python train.py --model="CTC audio transcriber" --gain_aug_db=6 --time_shift_ms=100 --hop_length=160 --tokenizer="char" --widths=[128, 160, 192] --residual_init="scaled_by_depth" --adamw_lr_other_params=0.00079 --grad_clip=3.0 --l1_shrink=0.003 --steps=6900 --batch_size=384 --epochs=101.7
Rows from block 2, named by matrix and row number. Rows with one number belong to one channel. Each number is 128 + 24 x the weight over the matrix's rms, rounded and kept within 0 to 255. All counts start at 0.
# convs0: first width-5 conv, stride 2 (model.blocks.2.convs.0.weight, 160x128x5), inputs 43-85, a 5 kernel for each
# convs1: second width-5 conv (model.blocks.2.convs.1.weight, 160x160x5, transposed), outputs 40-79, a 5 kernel for each
convs0.109 [153  88 126 206  92 177  18 151 219  78 117  96 171 126 129 144 132 132 126 123 145 154 122 114 123 135 118 130 131 112 150 139  95 185 100  87 128 149  84 144 127 146  84 122 166  97 109 128 137 166 113 144 127 135 120 120 119 126 120 120 144 119 139 153 126 137 117 117 138 108 101  75 137 184 116 140 127 112 133  81 158  77 104 177  86 130 125 121 127 124 116 141 141 140 128 143 123 125 142 131 117 127 141 131  94 138 132 128 117 125 131 131 116 118 150  83 166 139  59 150 121 120 144  81 150 110 152 118  99 119 106 164  98  47 117 141 119 130  71 125 102 108 193  84 128 138 148 108  84 134 121 116  96 147 131 119 145 137 145 142  98 140 116 121 194 109 138 137 109 132 140 150 126  74 180 102 160 111 121 166  84 105 119 140 127 170 101 123 125 115 110 110 129 146 122  85 123 140  44 199 105  94 148 149 112 113 122 121 133 141 135 135 145 142 129]
convs1.109 [ 93 109 148 130 140 150 110  89 106 122 136 122 132 149 141 100 124 133 133 134 118 118 122 163 128  91 188 133 154 110  98 125 121 122 128 149 130 128 141 112  93 149  82 118 100 137 114 110 112 114 134 110  95  61 120 117 130 113 151 138 136 106 121  75 124 150 158 146 111  96 117 107 140 116  94 128 131  86 121 128 144 113 115 117 124 139  91 129 105 135  74 255 152 113  86 117 136 112 139 171 106 105 111 148 120 161  87 112 125 114 152 126  61 115 158 113 116 138 146 134 124 131 141 122 130 122 138 104 123 144 106 130 139 132 130 131 114 129 134 110 154 150 100 139 165  93  96 119 171 143 104 157 214 132 128 138 106 128 125 134 111  87 147 125 145 102 119 101 126 129 129 136 102 126 152 109 109  85 121  98 179 123 133 151 137 122 147 112  79  91 119 117 151 168 137 144 127 108 121 132]
convs0.110 [157 144 128 123 137 182 228 140 108 111 175 126 102 131 202 161 140 123 107  66 130 133 154 137 117 132 139 128  74  98 134 110  97 117 122 130 120 112 107 128 120  48 123 153 169 185 164 141 136 121 168 182 138 132  82 129 130 109 125 111 134 124 136 123 125 139 134 104 108  99 128 146 165 150 138 138 150 142 133  95 108 131 127 157 136  64 100 108 105 120 136  95 119 130 149 177 192 150 142 112 158 135  96  85 117 125 124 130 149 122 135 123 132 165 129 170 128 139 122 103 137 121 131 121 135 146 134 115 128 134 121 120 118 114 108 140 128  43 106 146 160 139 125 165 128 128  97 112 121 144 129 126 121 120 116 152 134 125 133 132 114 118 127 144 159 144 132 117 121 128 124  80 122 141 127 107 128 140 152 164 186 190 152 148 177 159 170 131 128 129 111 117 114 110 110 105 109 139 166 134  59 107 103 131 127 141 129 139 133 119 119 129 138 143 159]
convs1.110 [ 94 143 164 130 146 132 124  99 127 128 140 131 127  94 130  42 104 173 124  96 135 107  86 108 116 109 131 154 128 155 122 113 147 133 128 166 127 129 126 141 147 121 153 116 128 133 142 110 120 127 124 121 127 128 125 104 147 125 133 174 115 146 130  99 141 113 116 128 125 126 129 143 121 130 111 143  92  94 121 133 103 130 126 122 119  83 145 130 155 130 165 113 168 120 125 141 121 118  49 109 115 139 164 130 145 129 164  88 123 125  94 106 118 120 111 116 115 136 114 103 130 124 130  82  78 128 112 139 135 100  68 106  99 109 136 154 160 151 129 146 138 104  67 112 158 100  92 137 168 121 138 104 138  85  92 122 105 142 115 120 108  75  95 119 126  87  46  98 125 120 103  94 135 127 132  95 119 144 138  77 109 144  96 111 101 136 127 152 112 118 140 128 132 137 137  88 107 123 149 163]
convs0.111 [123 122 116 134  96 203 207 135 128 153 141 138 112 139 135 128 141 139 133 134 137 158 138 144 138 148 128 137 155 166 115 128 158 140 118 117 111 153 164 116 112 126 167 173 171 121 161 178 168 151 160 128 107  87 160 133 140 166 145 147 123 153 114 104  87 142 118 121 118 114 135 110 130 116 132 120 109  91 133 146  93 126 129 136 128 164 136 132 138 101  84  83 117 133 158 131 145 144 123 142 140 163 167 105 118 130 103 107 141 122 150 129 132 107 118 125 116  93  96 145 148 130 139 139  93 147 143 155 166 149 167 129 146 147 146 132  65  85 124 128 153 160 128 112 100  74  87 116 124 116 131 119 126 124 127 139 182 176 138 137 141 125  96 127 124 125 128  88  99  96 174 145 143 155 108 133 126  93 136 118 133 136 136 145 152 133 146 119 122 148 121 128 114  81  69 103  82 119 156 201 175 148 187 167 105 119 127 128 123 115 158  80 107 131 106]
convs1.111 [170 143 105 136 112 109  93 137 129 116 113 106 143 148 123 194 133 115 116 165 137 135 101 102 140 114 109 148 108 120 125 101 140 163 121 167 130 121  81 109 140  97 102 126 132 120 115 130 139 105 123 129 121 147  93 135 122 136 137  92 143 126 115 120 132 139 121 129 137 161 144 139 137 126 105 174 147 125  90 144 128 147  92 109 133 128 140 102 131 155 115 131 130 121 100  99 106 130 167 171  97 168 114  83 117 127 110 117 125  69  91 110 126 112 125  85 107 121 139 116 169 136 159 130 125 173 128 104 122 135 115 160 127  94 142 116 121  95 125  88 143 131 127 109 158 131 124 131 124 158 137 135  52 134 109 145 120  69  80 114 146 143 132 138 120 129 129 137 128 143 146 112 125 133 125 132 113  69  88 121  98 161 137 146  98 136 127  97 135 124 163 139 121 168 144  98 124 164 136 137]
convs0.112 [169 134 118 111 107 122  91 132 116 116 137 169 148 104 133 128 144 136 123 134 142 109 125  64  97 124 127 128 113 106 134 126 122 116 110 130 139 136 129 129 140 120 139 121 132 148 147 136  95  65  73  89 114 108 125 117 111  86  91 119 141 206 161 148 135 164 136 136  97 119 124 125 155 125 110 131 118 114  50  90 146 133 118 141 118 130 169 163 188 180 111 123 131 127 155 126 104 127 123 149  93 132 154 122 102 112 115 121 142 136 142 104 127 123  93 116 114 148 124 118 136 122 125 147 180 120 122 117 109 120 180 156 102 112 122 133 101 131 130 123 165 153 146 119  79 127 129 123 107  85 126 108 128 128 127 128 138 128 121  99  88 100 105 126 133 122 109 122 130 138 121 145 146 131 134 129  87  85  91 104 147 108  79 118 142  82  54 111 132 138 114 123 124 123 126 133 146 146 136 126 154 128 155 168 157 134 135 145 132 125 150 149 158 121 112]
convs1.112 [106 172 139 118 113 134 126 120 120 117 128 117 185 133 119 105 147 142 130 156  99 145 142 122 162 172 145 139 143 100 160 149 122 125 134 106 141 100  95 128 128  83 143 130 117 137 109 135 144 120 133 106 105 121 118 107 115 101 121 132 149 163 137 116  88 148 167 117  69  68 191 111  63 132 140 125  78 140 156 129 137 146 141  87 133 168  85 135  84 108 127 126 165 162 145  95  92 147 128 101 129 111 139 105 129 146 140  92  94 134 141 167  96 123  82 143 129 106 116 119 145 146 142  83 154 141 121 154  95 103 116 102 102 111 146 127 120 117 129 106 110 104 102 143  91 132 127 124 128  97 126 129 136 112 164 134 147  94 173 128 146 108 119 115 128 127  61  84 116 133 122  88 134  89 128 121 127 131 140 121 117 113 106 132 135 137 132 135 180 133 128 144 148 106 111 144  92 108 176 128]
convs0.113 [152 145 145 157 143 102 121 123  93  68 136 152 143  91 110 145 130 121 139 110 113  97 102  81 116 151 210 155 155 132 156 174 127 169 152 141 118 123 132 123 152 174 165 142 143 159 133 149 144 156 104 109 119 100 112 153 155 135 155 161 141 158 161 175 141 129 131 145 129 126 142 171 123  78  99 123 107 108 112 112 155 131 128 126 158 165 140 142 129 145 116 129 137 115  91 132 130 114 101 117 125 162 133 138 128 152 141 128 116 128 114 127 133  95 113 131 152 143 141 123 134 137  92 106  76 132 115 122  89 122 141 130 100 130 133 143 118  97 116 117 161 148 132 133 146 141 133 128 127 140 142 132 137 147 161 139 111 130 126 142 113 125 102 100  91 132 117 128 126 113 121 144 142 151 134 119 167 125 126 123 117 132 109 119 117 126 111 119 131 135 134 147 139 122 112 166 149 113 136 113  83 112 112  92  94 139 120  90  82  88 148 175 155 103 106]
convs1.113 [160 150 138 133 109 138 133 123  79 121 130 122 135 128 144 153 130 124 130 125 185 112 116 156 115 134 135 112 105 123 109 133 104 111 140 126 135 133 130 155 141 176 130 115 149 141 119 109 118 146 126 112 142 120 126 101  85 142 135 128 147 127 154 134 134 146 133 149 113 103 172 135 152 138 127 146 116 127 149 121 119 143 125 135 166 143 143  91 132 156 180 114 131 115 134 120 110 128 129  73 135 113 126 106 124 126 118 112 124 146 142 125 128 125 140 162 172 129  95 136 141 134 126 138 127 111 130 130 147 121 134 127 117 135 138 145 102 113 130 147 159 131 144  91 130 128 134 132 138 144 186 128 133 123 121 127 134 127 127 156 128 131 136 145 109 141 151 148 124 112 141 133 111 118 154 152 142 161 138 153  97 136 140 132 136 115 138 175 137 171 112 124 105 115  78 100 125 118 118 151]
convs0.114 [128 127 129  72 101 129 114 128 129 153 120 115 127 102 123 124 132 140 128 128 158 137 136 129 148 122 111 106 142 125 145 156 140 130 139 108 128 127 109 144 127 133 148 121 130 103 148 160 165 139 171 109 120 141 134 155 136 147 148 178 133 127  98  94 112 126 102 151 125 154 128 104 124 121 149  83 110 146 181 146 147 131 124 179 129 173 139 130 125 134 105 113 109 134  79 187 137  85 112 107 139 141 144 119 106 115 119 143 149 152 141 156 154 154 127 117 125 130 165 173 132 147 113 127 114 146 144 143 138 130 138 122 118 114 153 129 158 137 111 109 117 152 137 124 108 127 110 132 137 143 141 140 148 138 188  90 126 128 127 129 107 113 124 128 108 162 122 119 115 121 153 143 115  72 100 163 142 111 120 137 132 126 163 144 122 140 142  75 114  85 129 126 133 126  99  56 101 123 169 192 109  75 109 126 155 124 118 134 141 141 115 131 118 120 119]
convs1.114 [163 123 128 129  85 120 139 144 154 107 130  94 144 129 111 109 121 143 132  85 126 111 150 124 119 163 119 127 130  92 117 126 135 108 136 104 142 124 146 159 142 122 107 115 160 123 128 122 129 126 126 127 109 103 140 120 135 160 115 136  84 122 159 109 121 146 155 153 161  95 156 132 113 124 129 112 115 125 110 130 128 122 121 167 181 129 126 137 103 166 126 133 105 120 101 171 129 115 114 109 113  89 152 176 106 164 114 159 171 127 120  94 119 137 114 125  79 110 136 105 151 114 142 117 119 146 103  97 123 149 119 113 112 153 100 140 140 106 101 121 116 140 119  92 175 127 128 114  88 128 113 101 144 127 105 130 130 121 152 121 126 141 126 108 135 106 118 138 148 118 132 113 136 148 117 142 162 130  99 140 165 133 167 114 173 165 165 133  81 103 102 123 121 128 189 131 137 120 152 133]
convs0.115 [141 133 133 156 153 115  67 102 114 118 131 104 112 148 133 130 126 137 152 153 161 119 127 115 119 152 106 113  88 125 116 113 128 102 107 111 124 136 114  77 132 133 114 128 130 133 161 161 140 104  97  83  77  93 118 146 133 127 119 104 104 139 164 170 124 103 112 129 130 127 155 152 127 100 131  91 111 126  80  82 161 196 165 149 123 165 141 113  97 122 178 157 163 126 137 131 129  90  59 104 159 167 141 143  94  92  77 114 129 129 108 138 164 159 145 155 183 163 126 121 144 159 156 153 129 131 151 131 115 133 132 123 112 120 122 102 163 178 140 132 118 101 125 142 133 115 137 151 167 144 105 124 137 124 120 118 175 167 240 174 128 134 153 171 149 180 182 183 160 121 108 104 135 153 141 135 144 161 133 173 113 109  95  83 102 103 143 121 119  83 136 116 150 132 109 128 118 108 114 149 117 142 126 113 108 137 155 150 143 145 128 137 139 142 154]
convs1.115 [133 132 174 123 169  88 133 123 127  95  84  85 101 130 132 171 218 128  98 130 105 122 129 156 206 133  96  59  84  70 127 136 126 139 104 144 118 114 134 113  81 118 137  75 103 105 110 133 154 133 166 144 104 117 117 130 116 127 105  42 153 132  81 109  88 117 120 143 131 122 135 129 111 145 100 120 103 113 124 124 165 163 154 116 137 124 149 141  87 108 151 175  99 114 157 129 142 121  96 108 107 157 125  98 104 152 189 168 107 127 127 192 124  67  98 126  72  46  30  84 104 112 123 153 132 135 119 144 127 115 147 102 119  77  59 127 131 127 109  92 110 139 146 112 126  73 110 131 179 140 147  95 127  84 129 147  92 116 120 102 141 146 147 130 105 103 234 157  80  91 124 133 120 121 154 149 110 143 114 136 127 123 151 144 144 144  89 113 100 102  94 124 127  99 127  81 127 185 156 176]
convs0.116 [131 133 131 162 157 113 110 126 153 148  88  97 152 134 134 125 127 135 141  98 113 137 109 109 133 133 146 115 112 114 113 100 115 141 152 133 129 119 126 121 135  58 132 159 140  81 112 128 131 140  96  91  91  70 107 132 135 102 122 112 127 121 117  90  78 123 125 134 122 126 145 136 133 110  98 141 143 123  96 124 130 152 125 109 143 136 156 151 168 145 161 167 141 125 112  92 132 153 197 143 114  65  87  89 115 101 126 136 135 129 144 156 156 143  98 131 128 122 113 120  92  67  95 104 132 132 132 139 165 144  84  95 145 172 135 109  97 113 137 120 101  96 109 171 142  90 100 126 139 156 120 119 137 148 133 125 127 104  98 134 134 150 162 172 160 134 142 133 118 120 108 144 125 137 130  99 119 141 133 132  85 119 138 149 207 122 120 121  96 128 125 128 119 116 123 107 122 129 147 151 189 150 124  88 110  51  88 106 144 171 110 100 145 166 159]
convs1.116 [126 161 145 125 165 134 131 113 170 148 130 140 189 134 103  92  93 137 120  97  78 123 129 128 141 114 177 165 115 158 165 109 142 141 156 135 131 153 119 102  99 113 102 173 201 116 127 118 104 125 138 107 135 145 143 141 121 134  88  76 138 182 128 122 158 142 127 122 158 141 139 131 147  95 114 130 165 113 109 185 134 143 130 108  80 134 155 138 110 116  78 113 138 175 188  71  90 139 119 131  80 141 174 127  79  95 159 170 140  98 121 145 144 131 104 128 159 111 117 121 145 139 108 176 156 176 124 183 156 149 126  75 139 182 128 117 126 113 115 103  95 128  99 150 135 134 116 130 144 126 135 121 108 153 163 113 118 113 103 136 185 146 149 107 117 137 117 148 110 123 139 105 115 128 115 117 173 115 109 132 120 121 112  90  97 141  70 120 175 137 129 149 128 196 204 166 128 147 133 136]